config = dict(
    model='spectrogram flow-matching model',
    dataset='melodies that start on their tonic, played by one synthesised instrument',
    objective='flow_matching',
    logit_normal_time=True,
    activation='gelu',
    widths=[48, 96, 192],
    blocks_per_level=2,
    attention=False,
    orthogonalizer='newton_schulz_5',
    ema_decay=0.999,
    epochs=56.0,
    final_lr_fraction=0,
)
Rows from block 7, named by matrix and row number. Rows with one number belong to one channel. Each number is 500 + 50 x the weight over its row's rms, rounded and kept within 0 to 999. All counts start at 0. Numbers have three digits each.
# convs0: first 3x3 conv (model.decb.0.1.convs.0.weight, 96x96x3x3), inputs 24-35, a 3x3 kernel for each
# convs1: second 3x3 conv (model.decb.0.1.convs.1.weight, 96x96x3x3, transposed), outputs 24-35, a 3x3 kernel for each
convs0.29:494453475525425456564477512428445494480524562461475520474502570470509554520540532572604582428355417522446470547583478553602457466613471480547455512564525516572556476678533526572481449478489590498512465436547534387447598555530461430371511519473516542506494555550577549605413327375563530517504482486480519480447496459555547440
convs0.30:515527467519529474534481469547500469508585457509528462540590582407426436466524527545561522545570545542566493507455541511480501458488489489515514524542514498527520507533496483562480508555489494542517531597534527605564528552487497558552479551469497498451532600548504535473485488496511509490503520533518605617465543571430469487
convs0.31:558495510480433454463531517495445487625647535449443573598597505473319394600590500475454480429521472482553452524501470377452501423550507550559473519502480485510497508617482494591437447505468485574455487727540497561514478457424493516437458355491497517498468576477487507471496579520543625485474610529426522529552414515485580496
convs0.32:474526489455507500508464440629499565496409510517437487481459538589570470563564478436467467480405494524397417555591457463524552461429490495499493479442463478477456438443478514545501388500455459381445433380450577595510478534488413441437563458480545525533451462469512568525456486486615535534482483483501468373489472539466484532
convs0.33:453492496514522475516497526480534517443491428457541505496527515438422449570650593596560519490506517535498513570510538501437461416488432527519559460411466499494497526473518483488437536542549502496546505459487498524490446531523563557545409469459498585520575549574506482412452509488592638538539598565445501511511614527474540441
convs0.34:530449500517532538536596481475509477470562545508529520478467452542565544397370362552587515453522457521522544473570477573525445570460481552534518486512466590566585534588414488484495435461553489430615459463522489540528539577512543574499466529455504483546479544490449566425496447467502414455560506534426573508498542568515497516
convs0.35:515487538554529468562519496502642501418475582444468519479535434461509525513480511563477463461451525445500498531513476460462599441511551487481508511528509488456532512485503564543440407482629509499528512473488505458465562479508564576480470567571542436520466602564555473499484568450537516424458528543526527528494484530555536429
convs0.36:481530455477508480478462406546557532507499381525520483482409492479375444510482466550516485454454525475416490509513602531624592490471454494452474470445450440401491403478521560681552523477468526487497495552560543563561542511505421410466552549500525485547473492499487504498488449513565579552511478484522408387485504529431518445
convs0.37:428440502498530505501454471490543549479484489475502516512588525456466479503515504429416440648520493463437491456496501468512511521538526407316433501436564500468532537517577509570616512481447533453491492478507463518466460437446468370453541442571550559568511518487502520451477467536514578528458453437461466537526456460541469475
convs0.38:480542506475475480438515463506448565539527541528477531501480495602453355486479480517521472539461460444502527421514611528588439539553449567524417421556542513496481490540442467554491375524589515549466310512604466517520477468534577485456530509521559522464447474519471460513490516511467558480486545491555503436510447516507435482
convs0.39:450560497505512527551497517545492521544448417600617535520579546489547620506322505506441419602516569534514443582538541529576485510506479507514569469480545511456498525531570474563567454627485539565506518700664437296284494515510539571537424407398522649475507497475522520440495553455505521421475448467556435466615469507590459549
convs0.40:460478510509476509478505538490519533484416490539476457537481497554518485481548538554454434580493528558455445544445456475465547423496487587453458481503497443504537539435475491442479507458546461490561469504508468470516414566536558405425473533492527462500536481486543492524506559487399556574534530508453620468481565489499578485
convs0.41:518410553487450513484476527405543470477553455382529455424435439487668633545504551469516544519497623510475594525538413543489523510464550528558600481483542461460490540400621456479445456549548475448487456535529511527523522496522478448497597476475487443456446407515541494594477534502407599452494613500592525586456504498497467512
convs0.42:557529534446457495554446520474467496392414371527569470541504496496456479558510508515429541470388509527426498514569518447462447466395417510514522544472482528541495515461551488382442553473540573482507687519590450416410469509481520512503542441461488494456574534526528532466521544500495493455518416475443607440476590505484466463
convs0.43:462558553498502500533398535455533522476546456523557459487400523556496524561572412466553479470503525515524477593463489499467469440506455539448513494484483518549510554456589476547484432564447490642458498520603471425432515539578438500461435557367448567465502559493483474469501443537511502537494527534484689444475548464478498480
convs0.44:497511447498537510424550538534505472467508506499520536606509519498441519464405521526532509480448425422449464518627567519589522567570479491532538457487517405458452446582447482555440513500506515513472468477453460497514528489477501490516529524489541531487473488505517461501467476503482567502392540465448491500503548576510416496
convs0.45:450538592452454513483414643527500531539459451496459497472477467561622505452402458444377410499443457497420479534511497517495537506516434489529541491502480456504498515422557486499479478593505451462545525501466488537478514579466498532468500408520527485517517472407520497477421532528506556543492485534438601549518514517524548530
convs0.46:469455517472455494518515533458433458491487497498523526502535548510576542488501456507473485519540485544538489535547514545530493473485478472398431539535521510428464507539481491556516481576580464471455539478477463464516496445470539497501484473455513492548492503504451456463496489439536460479514534497496469479469464500472508510
convs0.47:419503577466512493575519459483498502524525462559562481558547491453457494449516511494449524528467512521503559504583422382479509406480575394479470468462489492495536553432547615517497560585501494484521531492529634490480525551441540456422463502466490415510527510499481526522508509495473506428486480452501468473461490450472498497
convs0.48:539526494436469525488416523432505548499436541508419478508456482533505504452490503536516494451427489477494429528499514550564540414443413453408503506533433524557536467469479539590518550512511479613545495539516439529536492468541497439514470520550441435474496531484526526513434356485484352501448474504519429446527506455453611515
convs0.49:515473499555451496498427482465441501521401475527481552494472518568471495472408434455482486480545514507598572541578480429551558476444472478458528510493491451433494529484527550581543433600517469480534556511551464472503419582488496543476504506460549531522546478459503504514510484530535451509528487471444471422512521546537645559
convs0.50:516469548439454525519510557463443424556538566512509510551497470504472488600529520501531526516556562520505549550569526458439495504553589473478489543500545538490529409511543470606490592542484520509440475441500458557579377475473454493548460426566599504543497549620511427599476454474467465444453467505480407615547519511531559437
convs0.51:423433431508498510480485549452433484551600513486443510539445497574655624463472469524427532475441470514543525534530498475541545478457427481422488487541519541564500500516517454436526489549555514517502519482513495499480446407537538547425485496485529558534482463476469511469522478453426499500521587540477479536510473481498441489
convs0.52:455452491473467449523591488542532512407553518419508449559484520554510500431606504534490522483592480521532513491511467504479437478538531458460495513489511536471497453476580533485545584451534477449440478510495431557504387624526467539541453556399530443436513572493549599573466519432476473454527504426548524448444503391496565539
convs0.53:520517544435409482510476515525516484519496565460394439532547516513511464537534455492491538394411474513583519525479492476565485441554431378316373465410498542602539543559594473506480446485520518557518543464496500461521484431472527490502464507448489554516487405468488488492430496451513550497524553515566575584412408407528485480
convs0.54:532495495544505479612480441521468466550471574521463550423459431468541480596596473459531536538586598493558560398469425387489430400508454498521475503498425483513442454445462482468515447448502495551533490513490484534543412425498436463510445493556500409511512444532528513552484492500509564521551573513481499462510502459538494514
convs0.55:521572539508501467413357453474517468527492473484496431499415481523501513451547553511447541516480463440371406531525557408421442509539494491401470571663533405442479512448499436569565538459497490565516533460467493496516531522528497551457481464405423481514546582544508449496491525462515623596492455441541468455455376374549608584
convs0.56:456528513475566479449553480607465516514422519450429535620576518604595488550521596510544500528509519520520536422481496437511510490547471496540487490451477538541491515490511509452575536394565476432517539508547540415521504387485557450506433436549496492537474526498413517423476459550557508534494475500456514521473509573472549520
convs0.57:475655564512560538521496467458504523492508452489498435501523555511574604507530460516422442500490452507493496519481581512500508497575554504506474513551491527481492422526531466485530482469520586496435550483444459465520494437418490520506497480408524445553581489519492402394505564490486474440537519533515535490501556563549472452
convs0.58:511412576447371519510397518441434523481426457460406456526538545528434494539476542494487552479571613515525525537592495444533510406500427462492492502518511479464504497537455530609508478638496555453466499427463494475486518523477468429511475459482431354433527513519548521480547498539539406473522449522486458517428428549532504496
convs0.59:473550445453551493471556476491496423501547441477481434430566544542543453551566429415494530526516525517390458505524572445411424470387555474613519481507491489464470454556562425479553447505506504508502525495477462529535515632481497537498546500499574486500499528463486630523563602597530551570438526560487581423608558514470477527
convs0.60:516457440516477446501438537454450409505520536456568540523569479465667524463555494545453497484506597485458522510450569377433463430435426545587501498517495459466467476583471493575499481588513430615490504457429562557479503487381562522404548530472522575526480435397465489479521567486589558497576504520517462545551582597487460559
convs0.61:458545484558476475500526450447374431520538531498468486524547534474485461516567478477551523544413450489409511428550507475518505500447434501433455480395432501533529497448426513448498466461500462447462600488532479495465445403492475380452478637495518486465476489509443546488506471514514487459525588497451541440433455440501534512
convs0.62:530529521470497490492490547516553519450509489437495519520547471516483579453462408466624577508596507538528483518505476497481447447488507508612590506520563559535548469523552480549481483578479544468496451405466491463517393581488455536548483528495455477497489491537523441505524486452541493499556525563533603523457538414447625488
convs0.63:455397555509458546539467487482391469477500496504559498505478542522533525479611475503482578489487453470518505501456542477515458396668404526498546562515472497536521611400509473468457510465497528547472530452457528524496546364609491441517481702474519540481531497494523462478525461496494415449534515533563458547479475504489586433
convs0.64:434604507383610485420581533535551526457431499521456519594523462492455469498535564521535467495501466518563474455434511515455449480477582481503418467527524527504479483389478410486594501364463474472593494502547474455530515487543501531590420500593461571548514529534513434514426558623446438476551457520373474465363581539371557544
convs0.65:520447542478466545518433569510433430488456547502501486508510495458519542569498480573531372537562542503483490498501378500430425522444528470480564497491468486476489486438578519430482504513451590507415522481485545511457512522533489428456551441508528533511503546468507510473434507573501499513455506515469496517489464572490486573
convs0.66:440465424552552463558464464512517500450487428532546527540485506484425437590584606463397428436427406520458514519468535535547576444448563504542531516501503490523467519502379584529484498483359503504460556546493500507438456418445540487541579543568504499528572509531448444426478488504551583582513602575485558480460547463461488421
convs0.67:565479455618499484593505471518505510442436443554491481472436508510574449543630504545621529485521488470405441470501477483487507473494507563517529513513519486527544445581471538553537537583539423550501443568480412556515382556469505640444516637473564558492544631445557569518494429502520426456547441459437536560417520586436519576
convs0.68:492487491573497495463507485511491471524502601536443508482507530568532380457538531492494530604431328393481582504491566525617505468522518568465419417481581430502540437507589392525513509510534443483534515523455525475496507466429482477524487489542484516537456480523498498494486473527537502476491482490498453449495448505478444449
convs0.69:516483494537516464446435494510489487478469453466519542489498493487583538487467519469420473374380502507476522545626528467465421558574486448407458563578497495432457458500507566541514430439474539478454492501420506568457538530547465427452482450511506497531546534547507534572493500478553536519473509522402409459641657562466424475
convs0.70:520499526455517505451543542451449577510485573466498502538475492547564599502483532489503624514489500539532523567575427543559466502441532448427440532479497485471453550593464517516479539492607509490532489468506534555459553556562608515552517468573495495516509469601505427496554472519531415449459456516622480544545521488533481410
convs0.71:439581510498516499562546519498439491567526486481487581435494517463492488590627423554523478524513521552534480463467534586584532466589443450500547487519539443420447518568516557433420537512505563521480482442544464485475542592565542482520554476463560572499512461497428437400473525507533566551511579509522619470553493509488514489
convs0.72:445453489547536484501519482478508482493538486521516494502463505511433494510514468488336404512544504467413492448444452522510509488477486523399470481378447548474521494554485472803606489556516463523498544492479489449447505426468541516495502427471491453499509502498481528468497592546456355457486457489409361484596633564461489479
convs0.73:416488466469480528436495491440519532467484521436513470473367497512423525526496516487445464479436488542514451521453506516520483486543463511564521529525535455443432440464447425527464545503501477492451525509490545509565486512512411554469523511503525529592518477567495427473595588590517487475457510547487491526512477459450611520
convs0.74:476500533503500452526523519536423482636558637489441569530519481333456561571494477440504563445493476497519491469546405592661661545512486523505451472520510484480519546535523420591551479533565417456585625470346453499555554483438501416375494499551486534489483500434455474514505528481558487478489510514419441429464351519499460429
convs0.75:513482523546483573526492578513530473537513397535568446519506528497528546495512489520462590421342554473321598638483488560493477507365556534424474515477500467487499517546549477544537461565498544550486544593523496444517536546647506552618459500589519518527569505572507488533452488550499526532466486503526504444519599485517493481
convs0.76:519419477479506538514534468459509447425508472498566424441400543461433528446349487467518491508580534455556499525521545491439473519431506491526473529503525552507512482472479477573533504655505508502480514760567332373398518640460379436448489466424528503431495558524536429482520435505529476505505506502507406448507442494566548532
convs0.77:412444465415441454469438445523596544503567467462505467538459438507430450569606536509463395504472463558458469472561535457536506485512535570556570559542516503511496512446472477433452539467542548448459495412457533505545489431501376353450420441482565575575505476492464468471446371408484537518435452455547451511533501521501455473
convs0.78:490476419452424443463440420489482494516485541499524547469485539413466561554512508500476553418460505502475508499537487640553653542512536499464479485490441457472472456478468525482434403516541538473399561502409449479499480518463522434416482409451465482565512490497448474470490537479475474524426469541556453496590397451517426518
convs0.79:473488578508526464494446523503535587529497513495475488573577571530499482355357425517509473498483469498491520567481520433434496513511543554651565541597574514590594476327466500437453526538513543554538489546483585556514447509508530533553527505432569557540505502502510486470490412480526481465526523525540438490446515519585587501
convs0.80:461546463545495456455538502552533478485571475515553508421355429604635546407448436484536459515529518488514452531517546497529486522536431543503521551537512475442503443579501480607543535475488446456440569611505510498483553506470489566440512603537470482465573611573514467495467428438455530512542553487555532530602550586487475573
convs0.81:394564439452597490494623454524467439401466427519563571446577501399609519487508467436453515500481516524435490591498531567532514512514491476542517490505495513488484502452537554460531524422532535532451507483445535562485518503514629513516549490460403541542515523473468509435526358454543405459489473526447572525461531511531548489
convs0.82:475434484502488550515439514473531573554616549517528489558532567381335439516506522479475483532521582535571594583535569531461462506513546505517524494468484508550533537592548500556580451513504496522434422450480505555466484433538523487477583576499435447481483523510501549521396385468487516491481510525480519503488493473484519494
convs0.83:523479508517500529489483575614435536569409511646368515453569490474580472507524500511410572457426511454528529543510482501477482475493577557441529557443519514475510532552480483528505480599511524479510518484525519503488489505499458529487525506492534565491498592496523421477527524576509498553478473571487620466502604504500565555
convs0.84:533457464449460485482535561546527423467508500502572533568578453496385447526464510534465437535481500465464490398461487519551536512488458517506528524477523509499514501467470412467473415433556501401495459323419513584557355451509513581557487557517456455503544464530499543533515569479454503447565525561506449525460402424474415472
convs0.85:468437507422469519431478512541625534495648496514583468518449513563444521505429519526460465454406501506404488488480479551510481557517536509495482494497517502509569557575488411503520577541490472458486528561488447517461553552461482592581473571454571511497526512502485483560427540527378549422446579508477529538543454502550476501
convs0.86:518582492527540572498443523515412556471406565460424505449522515500595581430431549525454440520399434508470522556485569562476446511496462555453524519537533471456548532596471528429445483501523406449500562639649417480445468561502498498556535541464449516520488548591511541544478427442532517475499488502504526570480492519577390538
convs0.87:486446447550508498487460495445568468411481356491563430441480464550493451414523452536485507555537448525504473544579482483629573479560512493455479536458470496481522464481472428576530462521477480463462552687489455530517469587511517664569461517479554504520492388446537470489480559473443600480487548500444416470511514572436466479
convs0.88:491513453503551474511558489510494487550566452539571463487483509499424483513473480462460562418442510458451553571549466522503578404542596429482520497497465467502520587464500565484409416497555521535547473415550574549469392461462599560399431472484494520466451492498445494494500522484480537535489477515445509502598543450519563469
convs0.89:504501456443435457516507554493474489484522504523537526527440459484512520488499500513492489481459491495490487457392467536489487453399479466455490481434493494455483467472513561450511523623554471478485467491502531514503493493455476462466478461442481485502498497495467440433501471519510575536487429464463409460556507444493515526
convs1.29:532549586491456524513386534471439478446523483446445433483534504532513517600587544536591589572496514462494548502572457464475440433535411469558519449492462573545499509526456518546516495541507545706650389435512568581520490528556532536593458498524465409452537462526514573483476534545461355480553491530437564480492525455482591503
convs1.30:430483451424482506431480434514554519506461419491483518563547515541601579484505535528477451551529512524474469537540513480497445443435469548455445553489445540575483443342482457366466492473471524474446507535532499532504490477509447503509516533563506469409482513409531533526603437517559457526511477531517523594463487522462523491
convs1.31:485519530380523578497489519471500516447458439489532461474559559504615593479554532447480498485555625458535508516462517484508446501551542524546548563476600512407417533470482434416516510498483581467524425338519550465442537545474463492476472567518506491535488551573506466522532496496516481445538548589468448508544386433427491532
convs1.32:555553575489561565498670537575572460571581507456434480472423447495504473397522531496532538533475593514497629444491400405472450461462498518532488516553453461524460581477569556409493602442587479411482455477562452423515524434591478474515445536471493538473588605514508577554496469567474442493553600468455509547605566518486478523
convs1.33:591450411491476517508514530577602432483527460532531467559385366468439485584537524539476507500467523443447481468552531456513498494499472537468445526583517464501548449478398436489490479507434461529524416423489510463512512426525468461503522435493510584554450544456489431464463400460417463497443489500494383442456489498442479532
convs1.34:445568445433490401512661476447450535532542525475559535530570495496511486506478556411521544528478553505408552547523535506473520520494554469557499521545556433451441546501459523454513526517552568451516473495558502493465515580425567489499447495497526452461543481503506531460408639493506532540548559561502531482484549410498456559
convs1.35:490510512585533511510509457513407401525481482509550498576528470553521500461521507527520511607411430495526536508492424503455513437509497513465528529595480502511458517526402532551354478481537519518410542531546439473471452453469504513466501554538442497533405470452477483540473540555482458469510451476502578565537490469496349494
convs1.36:475461432581517536502543549531559521567500449544516463470419440495420428570477450477405433537488526490521489529461470447468457526617558439461465536320399421382457546540520412457513369485470462516478437526499474493493487397432440446416497473466540552564496531496480486523536514503568574502494519556464439518543527492458454393
convs1.37:479468514516611545553549516561533464524474481488433500507420456537508502521544475512496477515554571531507496516518498539611519559528541398461426468500472542491495446451556444451530494454502482551594503448513460348425470431486603498503511524517512593576460545484526581491515583509443501506458453507560524538535432446488530527
convs1.38:467476528576519454545534566605501538502469464503431539502453525655480443487499462476480433453510521568525452518540533550457427508511501451465536458453445622539472538540535554556582536484538459469493555560462496485524476447485567503545479536484536528507445547526554465427495441494526419506516513503452417417421396422573532468
convs1.39:596587631367358481517486521416527537429426502471473591500536586495485485475482446483404558493466556540531550384473444460490438506584521497495500582628527462462475537514468457397493532557547493462513573589555540545526493543503456552506494482553514477522491474519576560490520531533535444545438392519512527527473463535564493407
convs1.40:475530516527544494521475497530443554568506484526453492527565477497539563491440449407470573482496632486535472518561587440433500518531454476620458505436506555510487549509470403551531476542516510637543609504364524532457543630468482519597429478491428487497491473416486538505475521402548569486446537516446443343523553567525536523
convs1.41:441471512503591632477488458568518464555546485548529532479477459387411456564528546528497583522506536482469546535524444526542482545574507433507396510556450528471513465442533456554553492513469480488471500467638541491518540486513537528477545544399425541513483556564483492475535534465443458450498513509496477427583577393411420486
convs1.42:477515411507495533594496468509567562400550525447549498435475420609643551481522513481509447506452443542538528477522465495540482468558491499627457478514450464519427467459551479508504523425492609577554460470518489513514487587485514563521440472488525584502443526474513562497476588557625590556521427553483467372535482475448467544
convs1.43:501453513448494468514527525541466536512497416483510517596529537545558523491476505518406566477470610448473485496536471526573459468535502536367542535499516487504481469338558545510591509507511532565472507522467468491492638557523500470467496459436423522461492528498548459567586468509452419474533466393437553389522477471582466535
convs1.44:522497446445456455493539509549461511430442523493551565430530446515600561551428423519479517493533587530467487516485524441393417498395522483453497553544546413454487491481535482417587495543463478435460596529479488447533481469424466550456528538467495497541470441510503498428464509550439537604504480503575536475457421409508581526
convs1.45:347478555394407540476422473480569595556581527540425532587444482556522538482462412538543527448499501574590537530392433502566532497430479390482452510574498455472430505596530442480507530423518484466422384453483521425508537493514528503529546557557434448494531472484536431465483505512433489481435563442461575559481414492584475540
convs1.46:545478497535550501528515464580508505572488498465479494517392452533495481465443422486354414497498474560542513506522506546563532458478545543410489516348479443451470454451536453536519472435449495525531468490559526572609446464459493455498590638572460511543514508508398479501530614535525492525518463545494492502566499468486443450
convs1.47:398538440494509515525545636469481475495450454496519530503456489550515487482547531491476474471536521496470535493500566497483494523450505429601396551614438519560424476544452506526444462537517561541427497545532545523559486439456497505485523463536425439452528510477479544561427485464491502478470465448508487511533470507538519533
convs1.48:489494559472350500533423527490455457516494499468475524406516573484516600513487579534467512447421478456503492488480486454472489498502508544647484520490506469457526499550532417480464494486522468349468492491397533574517466490566472457575559505564499551523495556483474549533517374459530575528475498483408509579434543534480486486
convs1.49:503511486568579382550624453590522502511475455583483531533562593505446459526451428499468467537439529466440482531526474495495559440450583520457531521440517509411477593515512482390458494466519522496546426368444554552549451434546540552567397406527524526542523505474441506531494491489482475440561536433518405481530403527625433542
convs1.50:471460515477454490487407521565550595567582552506469522446510487497443445475416502478527465472455492425520491544493474545535502508523405483442459482424498538501565425509495487483500428441471541470522490476522437469566522513471510556457589448454548510550561498518518504522516505503451550473511469531491401405545438434490532458
convs1.51:541488483492486486493507568525487540470454491472446455548578491479524548512578580556629514512548510545459482537508591548622618460451495538561524456532517515455458558516472507554548492556534480458481563575519514511474508481479531545498452494474452443467518526576552602533523448532469596569540537559518507467457531521519483502
convs1.52:445515483478470418406565509562497506539451547502426433553496568575418539532479451522511539479393498495445436512531563567496556503564576459436503524431527530431482429511460424537470401523558500577464534521528524524465502548527436558516396578438577568531535537526514479545490531501533658510523560564516455481500479395561613587
convs1.53:545554485500529508433520553521516451478493408485551503497438463569517567458439478493550464436440533472471488564493550558610608502577539472512465378453422494495407512548526391483527435524433492530500572532506504467446509489562583513482445491515522507486434446516594561528485466545494488529487461583473511477446520515496526479
convs1.54:457522482465473465503409467484458533499418519418438453612607584561521514481521484417444465532533533505567531523389520539403542473355493588657543542527488472469476500491497518494533506470524462530476570627507515512477528384565506539516537459544471475467440447506494530507493416391530490471507463504452638504412576458414562536
convs1.55:439471497493487463513437481502449510467440490571512525400551482457477506521477509513531512539507520482516517513501518442372442520475465497602475518497486539464519457474452450450487453518486499587534559597561555581534449472536491572508447505521521519484540516492500459504494487582459431468483531474432452488504619563531478461
convs1.56:478469485382515546500526529473430492661419498557572492506512533436514480423474514528504499498491437488388481510488519501475493504544531480545464513624539486449551495568519419478506532463561485484476480499450566600481488469498434484515525546460458506481465477453550624533500521525425580564438505499450514486550462540540488536
convs1.57:462420444434433524437477612560517572549502578551571464510546469519553492485467474534503572482468431452415483478475444497411426495461443533528541422522478497393430463588528488544530436542554574504555487446488506519516491543518561428530565409536568515550495431505547450507427595537461571577489560520486478508523485524427405433
convs1.58:463553492578503511479444493508580515618578512519449452567447504482385419523495477479498421468424568590564561482465562530603586509522514459511526498441507529454555453486503488503478456456564495453519501512517505466439550515508482470409516544534485509493486439434535496500581469475489460465544470510523455517574519454501557509
convs1.59:540530486517556479514608502526486483442470480475437515507469555479446514474422521503508508503511506586463451423479406466606526513499535544530571510512496452506438469476490498618579443495550528481530466469469543473556490587472553493520487533463480481583437469542363504548444496458479544472539608472513445501449482466507420407
convs1.60:514455635417531604464597592520670556472530531435579550410464519480512591559509517543496455445483509513459505429547472460525540437492509608525524468527441472518494457429532515520552499558494551381533595478510490474497521508527463472593486400540562482533522539474500585475524450497488442483554440480519393478510444489431548480
convs1.61:561554541491547499476533466530508525478448501367649509531519551520504469545492576502468540439430499468433491532509536506455512502522527496446445475467511508384481518529533427576504583548415457499445558548396405518486511449445484485468605418494472421466541533510536610501501542528523539501531405514514560442476511493446412416
convs1.62:429613442461575483511518508537475570509460528457416452494519523447451475520486498474411454493418511520444520577528593479425474530499508499542446487478514426435440485536468433554483481532451464464367516509432489486487638593572612539506505472501490406439556454505578503506449466422505562548528527503512447455532470405568471418
convs1.63:528529453501485450553496579509556446508506441381572444533445507471442506532463521477427490515470525446554529509541522491478463431528483523517450487504503523474479552426510508536518499611456481509504526506527544567554548326512504539527454581524439579507454465508559414593538397487523501503543395496486472523478550515426592464
convs1.64:398479517553446469520516451475406516448453498432450497533457528555450525496439522508502532474568569474501598574488527475408592457468620536510459504465481511529475480528513491502505459593448493513538415524565439446517413440507512462462519527395489522489512502481440502493423498484457509488510448426479434444437462441495432489
convs1.65:504526483471486426453537578430420519443497497592428526462464519512397484525538444506429456545377469427491439520518481522564487495502504524549586545480438539482463523550464579524461456464458535545520533534466563502569461494464452501479511600547461500508504543470473466474518495502435478516472615495485541526407436434577471494
convs1.66:567568466572606558519490412492470559497523586441470582458475447519611505410466417511565532517593525475456476520536605504492524400550503556513550536446486513598536501553464445509466463527477490483516380412498428506562535566494512480525543512493539579556492522468478513456513463531545477473575456490367476525507496551494522561
convs1.67:472546452404530499536581456569456541552484546565450526440510515465496534485476436486575555513623579503428477547488550550446534524476551498438500484337408529537490503389521469509567488484435539595613542516487494506484481540497445536452486514439522431506514430445510518518536460500535558491459520494579479448532477393530580531
convs1.68:466523481413444435466517469463491467641508468416462513523482505579527527473538434506483550573556544575535487528500445500477459487477521505525522434537618493490465437503499412475589552533509542483517468530453439478513479478471447429479520547490504522517499460529437496516514509483539431495544499484580569512491478580383473388
convs1.69:440443453508411437521552532544464490490547500452487539449456510520489511447455493497519461493500497519515528474452466480454441574703656531496520566638574554446493502516507497505468603525566506511505476475596458329435524523548494495527527409464457523522486584536581489530465559538466348448399502484474462515460552460557546548
convs1.70:518447507618540564682475449471500480458408535565448582539532498582476481494437445459510516463479497464497515551549454515530492459418459476447517540523556487518574531447443535474466545465540576465490472441467469514504428494458551512446540411590523520491481496533540548516543533488487461417515482428507521606454548492473493467
convs1.71:470565541413558530473482530569555573611529580563497537486469447516503464560467424522516559443568584477458464481464383537483467540568446519410559485457501508343492402442517428459472487499497477520571485484576532503487532542467522515522458476478478467517545471484529450622454473471519524554469567528523578397479562402511548492
convs1.72:518495511500555516484502500546547509538474477500503508436346467485521469530523527501540540472498457489493502448539469508513466497471489469471514477412471539523545496535508437434478507431488427452511452423455515481514428369481466491549502517514432454432505527485552519506451518497495461462491508546543623570510575579475534503
convs1.73:478402470489495530547328576510527486510491531437500537554426464436413521494459540506520449503487403495633464526602512492484522445416453574601528473605485489458422534460434498493515536458504481479528474417480589504510402404439518428450521358555547517508450420486466417491514556483545608579455477565450486351464578498473558411
convs1.74:456492578563480560519491415578522515509456415479489493506497498388460638581487457501523476520507499470501584456448463456520427532486516469489533573544430394489596504493507381473484537523432439487522477499374534537435524509533595543425492473401519491508503442388487505561527476492471565592532503464492485503569531671533519522
convs1.75:588375534427498478462510438427547489547521497552468499570474546457553518523550546532505520517481563507573505625489505542464516575338535502359460468502476472519474551401465448416484509496468514543533511463540550548487527465428465436473494445460561484505506513473521615499518432541523575504446545488527454521572476527521462530
convs1.76:462510488507559541493597558545474508531484578519405549464425518440485510506551541436387517506446488487549534490479468515451482524388518457513463458551483507427486506610566488486512495578566468499462432545542455503486593560531499509560482504503524503504482480461570514484429498470523486533547616573424418491559502520593521492
convs1.77:537581493490471504473470515431490441414473423484514494454421392440505468502570524555556491498573586546540541558586495564619530499538513466479519576535509480445469566572587521498544503491560498463507527460537661577533517508527567531486405411362510540559486565522570584529488469469516501466563619529537489504619529513572545479
convs1.78:525594551464482522527542454530475488441451555529467533537535497249369488492511505440472469471395450434422449510477465476460529526485534542486384546480473482490537500520464528505460521515441564560493479559555561506477505491567536509418530507449559499509572468417456484574444499561458508507510494435580486572560556578537548539
convs1.79:441558453407514516437471496530469491580602538477499488603643563437486458473501453516484472516486452517509504560490566525460550489482556449531469483437487498443479466465482549594577472569511422469488472527434420471421543452445532549492505513473521590537476559512491534460465479473477487510523487530563484525476511549499538474
convs1.80:466580540527534562629468545585411533579518592568459585512538494478558500435450500500428511505506504446576519510559534537497493494499564523433503546469592555471490460471517492480479485531498423482478507473463475439422471453469493462501494595474517493492487466489559565519578536514493454505538649595573535509606551527449624501
convs1.81:502487511451453507432472545452447557482553531489613540500504514422493530522453488535423374557537406478431464489454495484449437524468517454496542545486436592473508522606510527501466464457544482494524466571533464523455511581502467478567494532486508546543520605475562546430518527489489466572482412531527517445488401537455529481
convs1.82:548597524539580465453512552537517436504562518386449501513465475595578526509535568503467537486481624473493555501452489501519496485405419447418469476462456475616635503491515475514473564583540467468482407523456539446496472496492481510532519541514537503510501540493431546544426494492456471516617624566479468521479492457436526579
convs1.83:501620502545573535509465563524449558514443479522434524482486472476459552534387551515536447519500508599506493416488495463489545468482575525588476532559511531524512432364559506408589499419663433515549465483513463440559398370507483431619483464612501601448525538506537502535508566518503610605503602562512549480494510508521509479
convs1.84:508491494534549606518512556455461467442559432463521473582576522485459480535463495509441492458492534463473499483432556524553516511486534438512462452494489550602513540629580535570580423434493493489478459480512533522597526388531510438555422454550498484493417426464550585478527470499499452496496432464458511578469468506495437425
convs1.85:411452462528596461544522408476435549453432396495454536467489509502577483555491501512483579410503593519463529481470589474449500542483510510426441524525529460491442460487519387485557527502553482496495487349440578438540519467402440454504484471488494414460502480567505478447481493440467528383454427426453487455511542464432449535
convs1.86:492509515524464504540481510504434508491430519499523548533507554609527561471422526419528492564591485532507505508558468522578500401541517498560515435472477536508497476619469492549514459513422490509466478513459415411463404530481511588499477574494544462490530419485504511525416410442515401447573451495508539529506493433511588489
convs1.87:540467486460436445520508510551480487489506459558478480515543501472585460524533522478432493461468538437533548479514488464497515475433470532450481410399392494489490479569495485547578425530496504473488456466493476483494458513461458461448506507459486455456491462453524556473399453530427498531434498464493516557468492440480499488
convs1.88:526649521354538465437524523478439517440559605425486503555555502475470494606585612466556528477452438420470542443399401511498549563482477481541451491537532429483494621570507549465419521535458582486477520529617492501514502535473611493426471459529480478509470507540504505532486546500483428408554454489447533557428454325441483484
convs1.89:527492497536504506477528482537527510595582513483392486465551540537497541469487470493458494503494530484512480407330456504469480548627521506460527534486537542488495595520528403478566483447447580538475452558492469402513493448437462446486466351434564465503485492523537506449506493518479480477445471510489574573544587505512361430